python train.py --input="log_mel" --encoder_activation="celu" --encoder_depths=[2, 2, 7, 2] --encoder_widths=[128, 192, 288, 432] --text_encoder_causal=false --text_encoder_width=128 --text_encoder_qk_norm=false --init="kaiming_normal" --residual_init="zero_last" --lr=0.0028 --beta1=0.9 --batch_size=256
Rows from block 3 of the audio encoder of a small contrastive audio-text model, named by matrix and row number. Rows with one number belong to one channel. Each number is 50 + 15 x the weight over its row's rms, rounded and kept within 0 to 99. All counts start at 0. After the name is the row's rms in percent of the matrix's.
Before each channel's rows are labels from the 100 clips, of 14848, where the channel reaches its highest value: "top examples" is what is common among them; "peak in band" is the frequency band that holds the peak. Only what is clearly more common there than usual is listed. The data: synthesised sound scenes: up to three everyday sounds over a background.
# convs1: grouped (4 groups) 3x3 conv (encoder.blocks.3.convs.1.weight, 96x24x3x3, each kernel summed), inputs within the group 0-23
# convs2: expand pointwise conv (encoder.blocks.3.convs.2.weight, 192x96x1x1, transposed), outputs 0-95

top examples: bird chirping; first sound: bird chirping
peak in band: 4000 to 8000 Hz
convs1.63 062:37 40 53 37 29 35 49 40 30 28 63 57 37 34 42 52 28 51 58 38 34 56 52 10
convs2.63 123:50 50 10 50 50 32 50 50 50 28 63 40 30 34 80 77 50 50 50 62 37 50 50 34 50 50 82 24 62 50 21 50 31 62 50 25 89 50 50 50 67 50 50 72 50 50 50 23 50 50 50 50 50 50 75 50 50 69 50 39 50 27 99 50 50 50 50 62 50 50 50 80 50 32 50 64 50 50 28 67 50 14 22 50 50 32 50 76 36 50 50 50 29 50 60 50

top examples: water drop; background: none; first sound: water drop
peak in band: 1000 to 2000 Hz; 500 to 1000 Hz
convs1.7 060:45 52 42 24 28 25 60 53 29 36 55 69 49 32 21 69 42 51 44 58 60 29 59 57
convs2.7 118:50 50 50 50 89 50 76 50 50 50 50 50 50 50 50 33 50 50 69 50 16 50 50 50 50 50 50 50 50 75 72 41 66 50 50 61 50 50 50 68 23 50 26 29 50 50 50 50 50 50 24 50 71 50 18 77 50 50 36 50 50 74 63 32 50 08 26 75 50 50 27 35 76 35 73 24 50 73 50 50 50 50 11 50 50 50 61 50 50 77 29 80 50 50 50 76

top examples: water drop; background: none; first sound: water drop
peak in band: 1000 to 2000 Hz; 500 to 1000 Hz
convs1.16 044:31 56 30 61 46 07 50 61 28 38 38 44 61 47 72 59 45 57 48 52 50 59 62 23
convs2.16 114:50 50 50 50 50 50 50 09 50 77 50 50 50 50 30 50 50 65 50 50 35 50 50 50 50 50 50 50 30 50 50 20 32 50 50 63 23 50 50 50 50 50 31 50 50 50 50 28 50 50 31 50 50 50 50 50 50 50 50 50 75 81 72 30 37 12 22 50 69 17 27 50 50 50 31 19 28 62 50 50 50 78 50 50 37 50 59 87 26 50 26 72 50 50 50 50

top examples: water drop; first sound: water drop; background: none
peak in band: 500 to 1000 Hz; 250 to 500 Hz
convs1.10 066:45 50 43 50 88 39 28 32 62 47 57 36 52 36 59 29 50 14 43 50 54 28 52 50
convs2.10 100:50 50 50 37 50 73 50 50 50 69 50 50 75 50 50 50 82 26 30 50 50 80 50 50 50 98 75 50 50 50 50 50 50 72 50 50 50 27 50 50 50 35 50 50 50 50 50 50 50 50 50 50 50 50 50 50 50 73 50 50 50 50 50 50 77 28 19 74 77 50 50 50 50 50 50 50 50 99 50 50 68 67 50 50 67 26 50 50 50 50 84 50 50 50 30 50

top examples: water drop; background: none; first sound: water drop
peak in band: 1000 to 2000 Hz; 500 to 1000 Hz
convs1.6 079:22 68 74 62 59 24 42 77 50 50 61 70 35 46 49 46 44 66 46 76 56 50 53 35
convs2.6 093:50 50 50 23 50 50 50 17 50 50 50 23 50 50 50 50 50 68 28 50 50 00 50 50 76 50 50 50 50 83 50 50 29 50 87 50 50 31 50 21 50 50 50 50 50 75 50 38 50 37 18 31 50 50 67 50 33 50 50 50 50 50 50 70 72 32 50 50 50 50 26 85 50 50 50 50 50 50 50 50 50 50 50 63 50 50 50 50 50 50 50 50 28 18 50 85

top examples: water drop; background: none; first sound: water drop
peak in band: 1000 to 2000 Hz; 500 to 1000 Hz
convs1.4 074:71 45 58 43 54 48 43 82 65 23 38 25 60 57 29 31 60 66 50 41 56 53 63 29
convs2.4 098:50 50 50 50 50 50 50 50 50 50 50 50 50 12 50 50 50 50 70 50 50 72 50 50 50 27 07 50 50 31 50 50 50 50 24 31 93 76 50 50 50 50 50 66 50 50 50 24 50 50 50 17 80 18 09 50 50 50 50 50 50 50 50 50 50 68 50 50 81 76 50 26 70 50 67 50 50 50 79 50 14 50 50 50 50 50 50 50 50 56 50 76 50 82 50 50

top examples: bird chirping; first sound: bird chirping; background: none
peak in band: 2000 to 4000 Hz
convs1.26 071:37 25 59 28 46 40 48 54 33 51 50 45 54 66 60 05 50 31 42 55 31 54 65 40
convs2.26 121:50 73 75 50 50 67 66 50 32 30 50 50 50 50 72 85 08 50 50 86 50 50 50 50 50 31 50 50 50 72 50 50 77 37 33 50 50 27 50 33 50 50 29 35 50 71 50 62 33 50 74 33 76 68 50 73 36 50 50 50 61 37 83 50 60 71 50 31 50 38 79 50 50 21 50 72 50 50 50 75 50 50 37 50 23 50 50 50 35 50 50 18 50 50 50 50

top examples: bird chirping; first sound: bird chirping; background: none
peak in band: 2000 to 4000 Hz
convs1.27 081:60 62 32 51 65 65 32 64 72 49 74 65 22 51 59 50 43 55 57 66 31 69 76 48
convs2.27 102:74 50 70 29 50 50 50 50 50 50 50 20 79 50 31 50 50 50 50 50 50 50 50 70 50 13 78 27 50 71 50 50 50 13 50 50 35 50 50 50 50 18 69 50 50 65 22 72 50 50 50 50 50 50 50 50 50 11 26 50 50 25 50 50 50 50 50 50 50 50 50 50 50 18 50 50 76 50 73 50 22 50 50 50 50 50 17 26 50 20 50 23 50 50 50 50

top examples: bird chirping; first sound: bird chirping; background: none
peak in band: 2000 to 4000 Hz
convs1.45 083:42 49 56 30 67 52 32 36 17 48 61 47 32 82 68 61 63 41 58 30 46 50 66 44
convs2.45 087:25 50 68 15 50 50 50 50 50 50 50 50 85 50 50 50 36 50 50 50 50 50 18 50 77 23 37 20 50 99 50 50 50 50 50 37 50 69 14 50 30 50 50 10 72 50 50 50 50 50 50 50 50 70 50 62 50 50 50 50 50 50 50 50 50 74 50 50 50 30 50 50 50 50 50 50 50 50 73 50 16 08 50 50 50 50 50 50 50 29 50 25 32 50 68 50